Rows from block 5 of a small sound classifier, named by matrix and row number. Rows with one number within an expert belong to one neuron, the router's apart. Each number is 128 + 32 x the weight over its row's rms, rounded and kept within 0 to 255. All counts start at 0. Numbers have three digits each.
After each expert's rows are labels from the 100 clips, of 14848, where the router gives the expert most weight on average: "responds to" is what is common among them. Only what is clearly more common there than usual is listed. The data: single English command words and digits, spoken by a formant synthesiser in many voices.
# router: router (model.blocks.5.mlp.router.weight, 8x256), inputs 128-255
# up: expert up (model.blocks.5.mlp.up, 8x512x256), inputs 128-255
# down: expert down (model.blocks.5.mlp.down, 8x256x512, transposed), outputs 128-255

# expert 3
router.3:146107062160172110111090108140126156126138101141159130088118144145132222134147108139149092136122130101136060149116138107137140078120174080126134144109176137137150179127129139132113120206125147103106138066116150108114193127128136097177124142103109174140171000135094133138117121125148230126142132165125105115125125148016200129124155125220132124113141135086118117124105068044130091101099
up.0:106043108151114119122135124117111145112097110112156098112114077103098127172135131054118070151196082108121118087199081102135081119156121117127167129132152115136142140150183135127159116132153113158156152140148148116130148197096155129142148139139115147099204140098121124155104140166131151148113116161152202115092140105142111151083070081159167197162118123123186114137157124103137073126065
down.0:149233080114162096205109150128154124134116109143145089132198150177122138111145114173151111204097188133109127116099116089138114123143098123124128136123114134183076133112109158134177132074128145098154119143157121128102151124131128096142176227166127130063133118171144132158104041137084115105168135105062121141227156102122159176132109154164099208059152155134126145130087120146092168148160
up.1:103078130168081105151136100077115135113078103150165097113103096097110125165128137036126089119204108106123122104186102094123095103143101114133193135164144089142136132155181097133132131125155124137186149143126125124122149190105114101141119131138104143076176152120119107118085135161143140112096120157137176116077119115128108142111079123142144188138078116132152092151153130112132096140062
down.1:153207086137169136211099168136149115141114132122155117158211126170133127104146098167157097216086192127112127127100105115159120135145114127148148147128105134175091135117095134142168145102122113093168111157132112127095125145138118101148143229145138127081124113169151114170089090149099120143169116103073148163212162094103161185148116150171102217076151167130129138130113116142093176142166
up.2:151148147127075067173132078155057102083057125118115080100156131123131089153119116019113119124179131122125121108136146123155147076158094135099170070188160071150063141144164087130141136166149100128198140185135063135114082158137112073149096129094141134117115107136181125115094166149128152086122139162113197109084172119144125133171043128131077137138126055121139141148145126105103143171118
down.2:141215122117136214177110151136172100101187152115140142143172132155126134127154132164163106176111123132102122143092120138172166121134135126185115146113113133147104141126061137129163136124110108202194087174147111128110156137168139126145146179136130128116140112178127134203121108157127128099123120125107138173216167104104158203137150140165087160084080145128126136130133127127086190152188
up.3:158139142131072161197134151123126138176132124142084167099098173101127111101091137124102173083179137138106129157135103086088163175136093136114088095113118144118119134181130106127105127083107042133224167178124087140152065114104144134123153144115101110188082151118104148169116107110170120151105125061156116120109176122105139144173116133123137143205075119125125089107095130117133144095152
down.3:150102116095150167138120119126137122087079114160121099125163157138120107165130127114133103169094122121156146111159102118116000108082097143162177090190104071133163102079132109147098138123130103172166049151108149145093177151122180147144093161102109117044112114099166111081094110131100132045134106074101185113153155124101125121141088106108111150050091166125160113110122121114105101128120
up.4:122161139097122120195129086198088122089070140058100084086160095145138101105145141100097095135137147140140135130126134205097140072188110135120071015175175120076114128119119066158162177179121124129192117117175078127133088113166131117145106123155138135196130097139167090109134170198123138129105163159123144109075151085161112137128057119097100120171129117139125159130112125099119141175091
down.4:148162126157137164125107155120173137129181121074153148126077129077154124073157098157117067102158100136101119141106147158116189141174186125157068166064137203097084132165041183131132104135133166159154119169164130119175116082140141116144181101144151132179165140162103176195184151148125106173111196151143052167137110156138135150133179152145126126148068105129074159141131141134102155132162
up.5:110106119125106134153151090142076099135045115111123090096142082127099114180130138106129102114159105136143144125140087142106099073217106127127140107175153085085143125118160099121177182156136098136205135136155125132135174214106098131135109107140147141157163117123144079125101158210135161140106127172137173106097152112141104116100053075131153170181153156159158124112129136103139100155076
down.5:119195105128151205177098162138126125113137123136147130136132131130126134097177103194148081166107127136094116168090152128135141143170180122195085168074117185141114146167068206154145119092145150180169109176162140123142134085139117094144185169147144129147148124172116148158141107141154107160118184141113103164255109151122158152141163138169152197122098145129106171143107134139090160151171
responds to: voice: child-like voice; mains hum

# expert 1
router.1:152098057165193112106118103132124149128147160137181133086125164163135052134080101152169077148116132128113058156107156105141138069099192058145148136113119135132153179120122150126101114163120163096098143090116153075109159125131144089130123148138108192137175081124084137141110110132149186129140137185132104106134131197189056124114155118041136126095147148115116109125181122054113082092078
up.0:136139114144153090121119155200115146093108152150104159162149101134073115132083205120094124216104127112105094164153130148126179056159136123112157109094114128143081162040092164117069089145117162134123136084070117099110167079176129127174136144118148141140169124148116128126091126122110108142118070105117074174161092160094117071119145158116114179123156175109102100108127088165099126127109
down.0:102118159101151157119147090070203121129103140076095116080135123132205171076146129165194057155124123100153153125084107116127195105085141148189096062116103133156146087049099142130096124110124164093095085102138096155135064114114202093107120113160165090125108110149120067126102194097105145199159126118102089090113115088124145120133112132119092046153098093093140141125147171077148134158101
up.1:111149202146095150097163157155139118138071121117067093100151086144096158149134163124127142170164101131140128065155092137068129132192094145189064121120142099133142110118104054117174120127154150216144073109111118118156120177113158152109089109165106115091143125148137090165132157088110155131147115102158128116081099103157164160165108165112170133196181134115143095142110151078156130129064
down.1:140131090082139123144078181139138125089140114164180098159156198145170090125127138094041133178100097150089101117162110088105048174139140101153137066146133132153149166094116149165083152147128117207199102068141121103167116119134183178181130130122092163127156118107125089082116120124112139141153104106140114163139118135093102143100113129127152154118061165153109098133147103158081158182139
up.2:126190193120109113078168174158128121148083135142058091087155092142078137139152158114099131172139125125134136068152095188087131147169083142175085130113141122140116117094128108117188122142151141207161088086140120129119144169126157138104119107163122127093142121152170114176142146106100141148102120096139124121086103078146155168132093147110168149170155115120159107109115168072150120155104
down.2:117101089077136132128090179143091137047158143193170141166155181140124109129121143116044180163111082152111108120147099120150051164138116103147142083141150110137147158070105125186081138134117079225175091055117124107126133110157154207176105145120098157107125138101128080092127109085130132096123066107130156165104125128129107129116105142136165160124089182153128107129141107154096163150152
up.3:182208136160148141116118142111158188115154159135130133150151133142155093158118096125155096139105132130102090144128114168193169108112115112109151146080110192126153148071119160120100157151094177138175173058085182104173174103078154070149143135122106140091190141168125193178147104123090109132075144126177086141167160124106095088147143157076155155156179078137139116157171120143092081130072
down.3:136148113116153127115132114122130120069172163223110124117181166164078135127199136105026184169106129107149156096082143104177097123140106152086160085111138118125153110027098132148094122116083100153158097049129084155095139135188129182137111141155165109093113118202095079078096114080119138093139058147107143120106114120140165134115146226144137118089089146107138152126105144117127112089136
up.4:154127102116162068112106120128134158086126150161112145155124076113038115136086211125102115163114145128110100204109127144169184084111117117098191089141096149123115160086174156095110085131100175114132186103114115099133145032177136110171117141103149141157155120149156116160089146193141106141114117077143093157156118159093112077105150111120151155117098192135099089113137090162091121123111
down.4:148153145131167140099171086090145136098108144088082121057189085145081172086163117166209095147153179100140149124090120113146157074104136147164099124149090108110099100083154141100158116103125133073096104136112096152120135132088168095090134112167177102106142125164157059147113086115065123203136116103091096095113124111124143126130101146142094084090143139096144083121137176061160135115077
up.5:140084145086156086119165113148109102115100113145082136115148088161072167105136180121082177158101153126151155132143115118103117101124138154138093106180154074155061118123144140105160062137149128144087091120133068133086120137217126184108122142165148121145078111090166047106093142101151128102121133045080167143124078142138172106130090099159115110085089189128148101102080144115153182148165
down.5:153156137095116103112109109110105131152102063067156139115111120125177120103085105167210103127174120151101101160157113144131139132129158103172114135147110133173122162188167130169188136131123123120131153207141177099200115156118139175153142142123172159151145130080174149183163108138075127179125128084150135133146152137116075151134086056137078160177163096149147149140172109115091163201100
responds to: voice: child-like voice

# expert 5
router.5:156095070155185110108105106141125123125136145139160151074121162155121088135110091144156084142116136130130085189114144105141135047088201094148140139102130177135163156124126159131112116160107154105102180070115186096106172099133147057143117146133109159141200077134076136139113095128148206127144131207125108104147126204142078101120192107069133127108165140126111114127186113092098062109073
up.0:162113143130100137144130107117094122107115130105117204190156142122106140128144156114172103126101120153114096098166179139185185069154142128094047119107137132112126138091089135123098098107118067139169052074135157113113128098131150129134132110071086141117173177131101147099097121134127060118169141141168127198172083152144117108135174137105167050127168152167160136099097130197108140157115
down.0:151149094070074146184109159183125145178131086186145104176120120136148093131095167154119172148110111141099107120165090110140075152134082108089171108154093126192131153164084121112088155116118066130176160107091142109113128176120147106152140168109104148127129144101149108133127151134140115092148127098122167138170156110092091117143071145129085143146109125137143102101149091194094130154131
up.1:141147143098110120107095151084126132148102092112133076094157161172139096129112137123071148135108162129128150129135069159143141188134077142166168144150123106155046129062166100148118140181103135125126148209147099143116082153125141088174128162151107134118056097127192125150128130111115172122105103034077123074130158128111133150122088130157144101132038091131118154167139089089093181157161
down.1:118159123104211116129173080135110117048094163084083116099141064169124154097124153094156127160084138136103124144096061092178138086106139122173143141126114118143094151068127106158153101136158157176107137111111087123109117125194161136085096172134085151105091088121138122169082057141065138143149119131102102126151126119133104215129120123124104132051123153142107150126093202057152175145191
up.2:130067194101065133159153148145069155084115100146103162106113148145101169154172161134187203109094110103177171137164164128118093107103090176132142051131175104115142096136137093094106133129140097155182113087064116181146139136128103112110100135061161098099140116084148149090074148120155150082150093135148176108150123124154198077170108155168173146125149158106154130129076136135149157103105
down.2:106141136086126146111148178107101134136091133151112086147122096130122179110185111147100138144076141107155153111074064111135100111100091155107165139117104097163129096085109121113088109100101084045093101154113108151133134130120134106089105149158105096114102123153147096162104065139151112104116099095070146136114135062140160118145083131135089112068051114101145073103131157159166123068204
up.3:109137118113065098064099159154164117151121117084156093083119075105117120146115120161089109152155136166116105092138080106133128185186084100142147170144130094167105153098168101138153114134151090157143121176168112095091078171129188118163106105171077170117087138157168140143169111129107146109170136099106149077135123108131114189103091126126136146157086078174141138105120105094098184148179
down.3:118159107085191114153140079183162100087108145101097114095150067145117086130091152118139153172089135114119139130160060102149094117090108139112146128122062110196123127108065107143166159158117117166122149111116143137087120137198166101125118170105067134131080090085167099164079100108073165119151099092077121108154134101085110202126094088116096143050098138123137090141106134082115173141124
up.4:146113194115057121129169114114120122132162134120137204146115097097091196129208120141179153096138076121167138075151177148176143093174108161072084075123187093143117086161127100119112114093154073105188030091160172161117135138127115149079129094105071087100155153133150171086138097114109098081156137118193172153142087093204167107106123116132125080157123109128164121075066167169158128114124
down.4:110199155068053138173153139160163146168084120151120116130132116103122131136156118140107134110107144088169168120114141114108086112113068167067171103137112111157176079111130097077141142107104084098109156121106117167086121145119126109101104140153117083120111135156160104126137105087168115103164105086098156096131159071123170113129065106141131095116119123086143099109137150172151099065120
up.5:156165177159157122095134131094152151141155181087159090055132106154149081104128081154085058178123127094171174110117092109131113163112143190114116139114124122141101104127132084144139130178107131082135103126229134181108130163105128106141113095180073096077132095151138148126184085103080177146119134138104132110085145133144123145070109136097064104129096078097133145146179118043144116090120
down.5:127150142138145129186161096129118137079091112096118112105113080112106186104174119125179120153115141122152150135067107133179131110061115152165146144125157114131132096085142115113210112100156163192111145100138132144081095110131180116082128181180132110096083119184128127082124098100080132102190099123095126091157129134152206164075136044152165103061111163134108158160033165107144139112102
responds to: voice: child-like voice

# expert 6
router.6:100104169126086123120184116134124075125091085128112080112121103146089183130190164138109167138118133156127168093115095118095099166171090151173120131160160077124082083124123097129143125073196134161115079175129082129111085168160144171073129137210127096133085172092174094131124174128135057133133131086119143124091130080170185174124084101179132130122079134155098122131080171157198174129162
up.0:140150187116098110106179095146168124095139174116158134044176139145155115142137155124096105152153124132163168122153146093131130118116078165122131155134120074166129092186148118133137154164173091133129095129131122159182128148125140160090115140129134107140137101143167099176189119114125177163112165149170159082078150091136123177127116189100126139190152084127182135118148165079173108080132
down.0:089118120106134115139081203111149177183145151148150132206135138120117138164127152159134138152102153108169146166128094160200114177084090152142141168149084098123125090097135097119103081108086099121097210107094067146136100133075116084155137123128132113112088182107152126133131124109083054148112092104109165195108122097111131114136092133113118130137183188112175136131119079186098115157158
up.1:161170158163095131122184078130154112121147185132164129044147142165137115128141180140089089171139090122165155124150114143097156111091116141119100141123132110199134078143062106103138148132178081100099098122135124141178164146123146144099124104134134121124125110137103087190172147108135158180139130147145130105103126107146111161111133195122110121181125050121181111139185160063186122050115
down.1:083115172126107138151106179118157185214155134131129125188150121107095166131131124188163121134118155091181163158105109153174110143104094161178143194135072107148114074090157111106102088088086102147124202116100088161130066176063095050130118139145133095115097168137160125116132140111090069165104111100098158171105111119124147119096112070141136091140177205096186109156092098179104120150132
up.2:127121188125078081142127103162148147146127066151135074077176091129135128157124155141137117150140150176130147110156121113145111119150118135104129134138139115144122128095155111080133157126169081111136069108107145137155123195165173207151146102078138149122141118131163101125156109108124142141099099115159169071075072066109152158132095144183157132199147117182199122169094142120106106137116
down.2:088122043103146146102148138148114125171096170130111140148185119161119115190132153106165168150091136154106103128142124104152098125081093104110126137141079086124127143084133081128079127122173083158080177097058081102102138142142142108080101106116088160109108125101141113071091097110139107124084074111115195163170115085090126121158079100103168182099168184158165114114147158149159096106112
up.3:145149113109138116163166086106176125117119169150154154041142145150134100112135146105094112148116089115128121152158120125118175118082149105116152148119122150173144128161084139093152154172167074122098137131156137102120141130112117138123124115175152158131120069128059141189132156094143201174162133164130101086140127119135103134094134163089097103161148049120173148123161133051145119102157
down.3:139107135102152194196092125086146151205148117129160124146094126166149128127109140188109141189109134094145162192129109116176140157140103166144162133166119125180145107080095124169099118113086088134119173145149127159137149158118151135169101194146117102106115147127171097163116156156094099133152100082107135143140195118142118144094085115147103145142143146097151106153114084148097174134161
up.4:129107194089119105103153140160120126124107126093143086093112080085165159137136129110140131070190177126162177144125142112106099140170110216144086091149134051076105106143156110163136134082133137133133130180123142197160051109137133157073116073109119052154116158128151110072154129137128127133062128135142114081087153153148185144175138091153177136164119159111131127119093175127168142061108
down.4:129181075110136033110086195125096159102134161198151131169173139129128142168142157103148138134116161148173120088134123111138096185083089126110153114155087056133098097128141083112094108121107095163057132072060054116092124130060095123146109132126102132114089168104144122111081135097175097122126087108106181196136120084108171101189092109084123148114174135144184116105143104172097112153104
up.5:138106203119121115109184147172128136138107121114138108067137112121173138150155123129123133090159173130165182131146187116117110152133105202114096096126142077107113094124148097163142118108148124111127130190134136199126063131130118143062114107106137052125114122125152125093154125128137170122095126122110121050088146147152165156156148125140128131157112129110134131128108199105191190034125
down.5:129188078119146052110067206114092169116125147181168128191160149129127137158139158114156139137112138149149115105147126118146087191093108123133130129148078080120103109122139090122089098113113110170064138091068055111104119131044114128164118133117101142111113174092135124121096133113147081136128101118111175216138117098098159119174102108104124169116155153151171121115140087181073113187103
responds to: voice: low voice; /ɪ/; /u/

# expert 0
router.0:165095056164176107105120102140125141126160136139176142070120168159131104136109096151178086144116134132112069174104163102148154026094193056132148141082135154136153155124124178129090118158097157090099167072112151069107188107118146086143126146129106182138191051138081155144114109128154207126142138187128095108163129160116099104115177116090138127102148136135118110127164110057118064101082
up.0:117141215128091135107098086114107092155161120141173158125133103132194126179119119146115133085145151112180156124142147111119143103126083173094149156139134101137131078101151090204197136129071161083080128112158182165138184127145118160170079119162107079098160155154113115134158102109104103090094131103144167134100131090135138159136113133143116144192180100110150145158097097131083100147137
down.0:132099151051113167165104184190148165126172090150150052180128147111139135126131119139090083184113123132136134110121058151120101138094092131174183118156128094148162123085094104148109112116109080148140160164096122130130090142101168140154165128146081133120106156140188079114116159156127090122143079064140152173137190110140123147130087184153162096125171124141158067147109094167126176136170
up.1:146153183130107113111093079130139087174203094163174096122157132133199126167120098140100153133163150121160147161127133060116104091168089139083133121151134083167181087160129069119144164127080089067127140114158172143150160170144101173162104102133162103115174139166151087115161052140085113084051125105194149133068092103107132145133139139159063146174156088123134111166117108129092055168073
down.1:119081168079079180156123188193130170115184104118131049182115147088143138120142130116116064162156101127139137101125058178098121133129109131175152134132124117143173122089081093138104106110111084120129151191104110133144076152103149147132196105131082129154139157141181094123137179187146097171149085068174123173085172115132129155133104179146158050170156108132140053149128112169153193111160
up.2:137139196128100129141114083144130122175164111166191133101137164116190125157140100119132126113139144117168159165138177074122148085142128158079118131163145110165175085171124099156133164134092127059080134087133202160151182122141131150140085103111103090117204125136115098144144076125122132076062139107170160111098086082122148134148143142163081127187184106116152135165115118110112072138059
down.2:152116141093100152192129175195120164100190063154140049165131136107118145147143103174111095174104125137119125125110063159136094122072099121192160126151133115136168140081065105143106117118114086149142129151112118124092089165108169129122195155154075148114102142131181054138119164154149098157170072071133139164142163118136120139127113151174118109118150149146157057154109119154149203134182
up.3:094154188149144114089111086123140061145091138123132075105129122172184101132103115121089088183147163081166178115093126125067127097156142180137084133142110060133164091103141065146204149126070124108089125097176127185105144151179125172158106110122134079130190142144134040133152119158087111171117113150153113133016113114101106196143156139117129154181190144084145135111137124112102094136069
down.3:127118142124133204168088198169148191123185110114166084191111151134119171090134154132110084179144074132158133110121084171137108177133152135152158141103102158154157112130096133145115066068082124095132151186112124130159107149076141144144236143125097121135139186127126133149120174179122065165132106142149091185084199161132146153122147171128140073139135070129114081136107081196129181096151
up.4:078113143172159125102085096099111068172123143102148084105146142166193109128106099156080093185123179102131134097121124129070145121155172141181058122125101124131218129112086089134156157132092119110104106100176156124095151119132100182180122099147151106141188113149090059166139081162116129157113119181153116133008140129109092166096202118121112131134173171103153125136150098081101087145046
down.4:174140151163089107113133141086087155099140141131127104147086135131095155125163167105114133097165105120154144129086147122057145128177141141055137119091146186122158107163134138111123108100124162094139123135133110141151081107080092148110170108171135112177136142138072139100141144119133109166116150188160079139118126172156145107111147166133085090134110065125079135138087135151140068086122
up.5:118143202134100139106107092110114111170177120141184165111124117110190130166123114122122138071148154121168150122153160101122142105127099163089149144147142094147149091126138087192177139132083162076067127103147211153163181118150119170161073117165094092112161148161120115150147081112123118066098130114160182122097127088131135152126115129152135124198190108119156138169111109122102076142122
down.5:141092148057111152167112179192145162126179088152142050172127142099131131140131110135094088181113136132130134121117056147116090131086090130179180126162140096141157124082092109137104111119114072159139159158103126129127091147110174141150159122147087135120098152147195070120124170154137096127139075059149156165139179110141117133123087167158152088122173128141164075151112102158129176135176
responds to: voice: child-like voice

# expert 4
router.4:118125108155172110115136109128125166133112081137129108198120109141102188138134140140122100136129139182045093113103126110110126053151146089116123139122154102120132205124129126133123133091147158123123119083110114104116103157148122128129126131000117190130172106131106113138130145123148094119144136168136114115102124098000195173123126121227138131115157129195106109114042143183098098101110
up.0:129161063155186110106070117106126152148151149082122159157129151138184099121068090194179100127123183132106098161095163106141131113099176115128149115101080172101176169139119160110126128169086205100085159093124154103129132071101049142190163114123169140130163118170124168111148102143137123189098132166154113157155155127070100095119133144085148134127195153133122103137155071157076071114112
down.0:158122067109151146157071185126130146158171084172168160170120149127152084103055137160135173167133084172090086145181123152146121202094125086127150135150151143174116171156126137157113126120138133122160131137140160086134155140197093151177156157072087173133118167094141181128137145158152115084097142112137161158215136126111096091138103110124103204129135108177121093143159078179069135186181
up.1:095112120080112122128184142170106101141091117126086086086146117137089156129178179143125169122120113123160149089115086131074056165150123141214124140166177122123089091121152089113163115090174128178079095176145086140080096143132131153078101127205165105116114153098186077139139138136143127129131127130088172114126137111191169158119083119146110097157135167113137108159123163112178139147148
down.1:132085166090109113128191078108110107117122172130064100071161123132129153143164131113108147105099133086167164111082145110144155080120085163107122095125109097143126087066166094101110112106121102033100121129118068166123075134153115138057116135162134085093107099157142076096097129122145139106112085103108145105079110097134138137127093104123117101094096105081177125115136199076190104075164
up.2:089103126078111123087165106143119083157116124116090099088136113115107190134178165138106178122106112115156146115124055114087090161152117134184127133164171105121092094128115092104179129075167146176079095170148085145119092152144135166088098112203142107134094158113174117155129143125167117127134103086131182114119142101176169146111074091150148097140110177114150136132096155108167149155165
down.2:091113165095109153131215061120136098142107135131053123039132145138135146125172109112109097102117140088174169124093127111115130063133096169111119106129144107120127079064156111116134118127123114074094136113146092171122104104132126130052113118184135082125104097184142085095107134128141151133121099106119132080096093114159166112121092104125140079095129106085148124114138200060212094081143
up.3:139161086152200132119082107074121138149142132127169159131146155166173106089098077167167102130104184111102092190117135166134149144074172119129138107134095180102155161103112176091123150165100207093101163058142185123114179053116096123183135130135173136115179091187115169145118104142120147161124166172159095131159151113079111053061148143094127161134205171120119093131144071130071080135082
down.3:181117059101147146161094184112095157161170106166154137185128142133149100130052131182138202154134118161091091140173134181168137157089118090150183166149127148171119170147179136120149121123135149122166124147099174089120184147149101154145138166065091164127126172083166179139157131146133111075118149101134165157186162138106096092117098124128102197176123145164151100148154097198093151141168
up.4:075074132088120123120183104147145080145107118123094075085116112137113182111178164163113140132113100106166146125118076103084101156155141152187114143166181124107103081134149118101156133070167117167084097162143084162113062132158158147076115132182150091138094160091175105135131132136160116114143130096100137104109125104180170140104099093159151104137116171107132143123101172108179159152163
down.4:124106171081113147118211062123131105130124139133062123046156156150138158129180112121097121124122137090176168124087138109118148069127095167104131109130132107120116076073156104118132119118125108078110142103154080167125104129129126134052117122187134081120093097185151094093096130118132149107110088094107140085098109114158177112113081124122149093098113113086171141114117204067206088088151
up.5:105122122081110126116185099121110104135122123112092107112137119118083170100170154123131169133107109121153152092131048123107106166130120149203132144142174128133080093129139101124154131070164138155073081183142083159106072132169140152073096150179124112123109159093164115189122143115157113129153114119115160117140110085182151158113082133161156060141101166114134121140092179127180141139165
down.5:108125172087120143138206061102131096139115129116071129056136137131151145121161101119120108094126139085177171120086136113111154084148095172093101118130145099108121079102143103124142130122116115058093143120162099172121116125115135122061104111191135082138112090200154091114125128133143159135106115093128132076085108110166162120109079099133156077104131081084161126112130188061195098092137
responds to: voice: child-like voice; mains hum

# expert 2
router.2:154109063169178109108129104139126128129149173135168135062121168156140053127069110151168083142105134103126066163103147108139143049110179068131162141099110143136163159123127149127091116164139160102095132071115160069121175116123141098115126145145106172133196051136083138141117118130152226128140135190135094114145130175157065125118161135045143119105153134088126115131177129044114067094088
up.0:080144151146190179155136162108127166098106160075131129176181127192136198091176148075116082125096165103150129157107116116107168056125166149160102112113143154048154105108112113179155137070141156130121097105129125127152132087151151151114143135071109083128147201128086099114149115106124050177128159150153042188133106118181169148146186174108132060128143127102109172152093112175141141130104
down.0:158089090124180073088111092144152129141118111077127125108111136120139117091071136078081123118125137156114104102149159111129134159114122106073118084123175120144077124141072149147108140102160153092137169131105123108161159125136083177151126121115094133138141135090124136090139167155032124156122152117181125081205135119134104133098110169116126126124107155147128125134129103108104150193154
up.1:117033161074082134164128105115146125152139077144103151097099125118141102175079097119138185094136057142116113185134151072172068179101073117115163132135099111156133148139175134095093100141121078121143168133085147131133101149122137094145079112126123136138086082103151143119060137170159203078164106106150155051169177127071102080129072120160148112113086141138124063180147135082114126089157
down.1:067178141144100193139136183130102149098125118142145121179101153112110153104148148147188104131143083115120142118110098200109115113104134141163143134067091182090181146118116102102135095131085108167098136172135140132148115108125158118115166129133139133119102131139129160179184079098222111105151102123088114203069121174118160151153145050122170141150136096122129105112111130175135112091082
up.2:120054170080098101194129129108163149120153072151096146098077121104139079138075111116118171069135062159103103183135142142125107199136076108091155103170099119133097157143178167067101106163115093114142169155084130099112130136122138116147109093125137146131093090089152164140084144148174196081154151078151139059166137162074093056130090125163115137146081076145090072159151141101120134089141
down.2:088169121095094183156138178151092151094109099145151109168151120154113157135147127144190115161117132118115138119100099178112106126107106138176153126116105144117178144101131103091152101127089081179076115150155160129126123138124164110116145151139118134101102130147169109148160120100224102110154094103078151195078141125129153132145106051146195140144150104123152105122123131172144139084094
up.3:130116155096137135153090154105127116127135078148087131113143067133125065158071128089108194099145152149100108094151127137152088229146054108145129111177113077167084155108134113101119127181091113143149115178140127116125119190137105117179103082187131165116077072132189147139115164120133196119141099061101145070142117115050104111110049089161142099108079107150126140147140110108073163168180
down.3:122155138122052149144172142122076138081098143164106108148154080150126170172170120134143124140105141115136142128083110147113098090125086141172145146131106114143169133108201092084138111131094107163058096146174139138109106146107170103080132158156134132107114111165151116143138111078226132105137104104099145156053131111145160134120118086152142098148159130123158102138122169141185132039084
up.4:172128162100076082093115065164167077135117148175105104131143146109061156152158105181076157109163127093156143133143097092095109115099132140075160152169126096166179109185164137129129139088118083109130152077110101150051126147147133175136112110112177111195127154106092112080143148163104109105109114165186237134065168161130151145179111153130098175185141102089199067134122116130119096134137
down.4:078169103155170185122125137109157118158143170135110136142055212068156109079106164113158092093177082132116121125150173191103187111107165121117099073072110159100108138136097160104121134147135130078142134134051072117137130118127097152132149087137140130156140123096104177140166090148077127126104155149117105139134089196118117094152159139079143148153150097130088164115144126134119096129119
up.5:115074161064126122173114119121156101138149060146107156105125097140139075178090115103117196090139127155102097165150124111151069209138063104125138124171098077121104160115179125107124124179106084135141157144104120100128102182149140131161062087148135156136082064086166125130078144138150204095149116087117156037126142126073104099135073098167108142110082122149122099180145128090099158134171
down.5:083137134103062171153159164126092152089101146177117092163138131126115157141157130149194115148114130112132148127098117175102116111095093145166170118111113132120187138099178108098115103136085082150078106164167145142122105142129149108092127154159131131097099123163166118139160105120239114100152083093076145178049142123142151124137109064140172125146148119118149110123114154161168119055092
responds to: voice: child-like voice

# expert 7
router.7:107101172119051119120195124132127087125115080141119100109128113131108198131196142125115193124144132161128168108128106119124107178156076147145122131137169109139078095124131117130133118055193122141135102203121098135112067150146153139056113131119117104139061194107164112133116158126135068116140119064115140109105122107224192152129110108189126121124059134155123125114071205165169215130192
up.0:133158145068134088174113118099114148091103078106127131059154141150124133122140117126148139138127116164119135153145084136126131138118105126194166104159196176127116148104106091094105100199160094157167151102150138126109099167122166098145086117151149157132093065170166117129122151112111196139115153105110151076147132098132187109089072100197113095153123150167135134154091100073118157156109
down.0:130077141103122183147063198171128156104142084168189125186135144119115156171136130168196122147133157119166147102119117133127141194131107148157150126166152116136163102154127137113117124143093085125135125136146155147105182160067163120163112139146091111095164131153165132104131166144097103120148133097124170170172149145131173134078098143161180145154139185127177119186077065201066142160100
up.1:131122193087128167145171179153113123070134117110150124090125125143103150132133124111185115133146160175111092132083077173119145075147137086234142097137185183066125153113100135148126076151165136189144098091166185063109180092117177138093105117135109160117142135140168127166124140082140137137132121082122150109122074111158159078118085080142189111150157186175153135129124122083172105105097
down.1:082057147090123201156086172157153166145122108159151086181162125144111158167121133171159123147117139127169142126117108114107116148122098143137160137178165130149144104143160099142134121114092090124107138178151134136134167160062153151148095148164073126093160152162191120129129147193098097121136134067097175165169157111152147133087059150149193146142131185140182107157058126166103170147097
up.2:084138132132098096126115133117123178171123090118119113110159132164207126171125165138124180123109102114149180176153137085094067140133066194154115123163157121187129112119157102060129126118095121144145138140086101187185081178071149160169129129111159107109155121155199108127122096147114133152121142069153078132140102082112161123123128145229088158158103121131098073126054143135099119170107
down.2:100090087125107162148074100163088100073170136129191162111123159103114075109122129130157114127163102123123123101165128153153198180115158130169112088102107144107196145125086189088103134134107138183157120085112119124106161109181144119193135127084144126105127139100081146120135114099132125097147101167163139141173126169091140125150168159119132159141152100114124143142183043118077116186138
up.3:148146171142126174088163203152047152140172144101110160130169099172179125130144136110129080200071117147104090083131082128191195056096119053104105082149128107098122145123086118145081128151183106113141080110155133055169151139161158089092127161095068143091102111113126102115105087086082153119101056126112152099130093131121147127129122176119152136122176144139151165102138159112154124122081
down.3:131130135151168101146118127096204116162137094160152177116178116136182142118163049149119129157136108129124138160113157098135067097142156135132125164134149172133144105134122116141184158110120137108122151193202176137157073123124106120133165125135127125126154103180151149204083130111139132100108152117094151083133133126118124174102130090200057114113127182131144089147100156141121198094157
up.4:124170187138101188122192172136108107121198170122142113141157128166121124104158114122140122098164196161121089106067104154120138100136128085209113094166142136102082144109115178168116126140148170113125076104161168072144173077139126158069131101159107159083166131123131113151182060096138127150083139077117137137116120164155133080132087142090153114142155161159189152111165157120192088060081
down.4:072120162095081207186129140110177126149126133141138070137213123185116138132134138164114154176110146123130139154104104102114132142147090139120159148157167117168192122115184074154126133142129099170108131201181107133165102172103161149133116154166090132124156136146178107146111141183135138118124098075104167145143156069150120161095059143131182110147122133136169086141123158106140189117118
up.5:154151158104138168158153150099123109123164111120169167081120076137104161119173094136180131090123133155124093121095061153141121093109151094244149107104203229085171133125069109125175103163181164180163114112149164083097146096098177110099089134151092147124110095159122095177121144095131149148125149133095156114137118084169188107139052074133154127117152164154152114133126120071171117114114
down.5:106026146114102195132075193154128167121122102170164112199158157144103187145117162163177155129118099144172134093096105139138146147113100138169138099115186156127117111126170129112126102099079113170105138164140120122128139126032158151162106122160089133077152147154156136114131136168077090142114130105106138189182143112163164121089110149149225147170124208154163106167083096186079133149110
responds to: voice: low voice; /ɪ/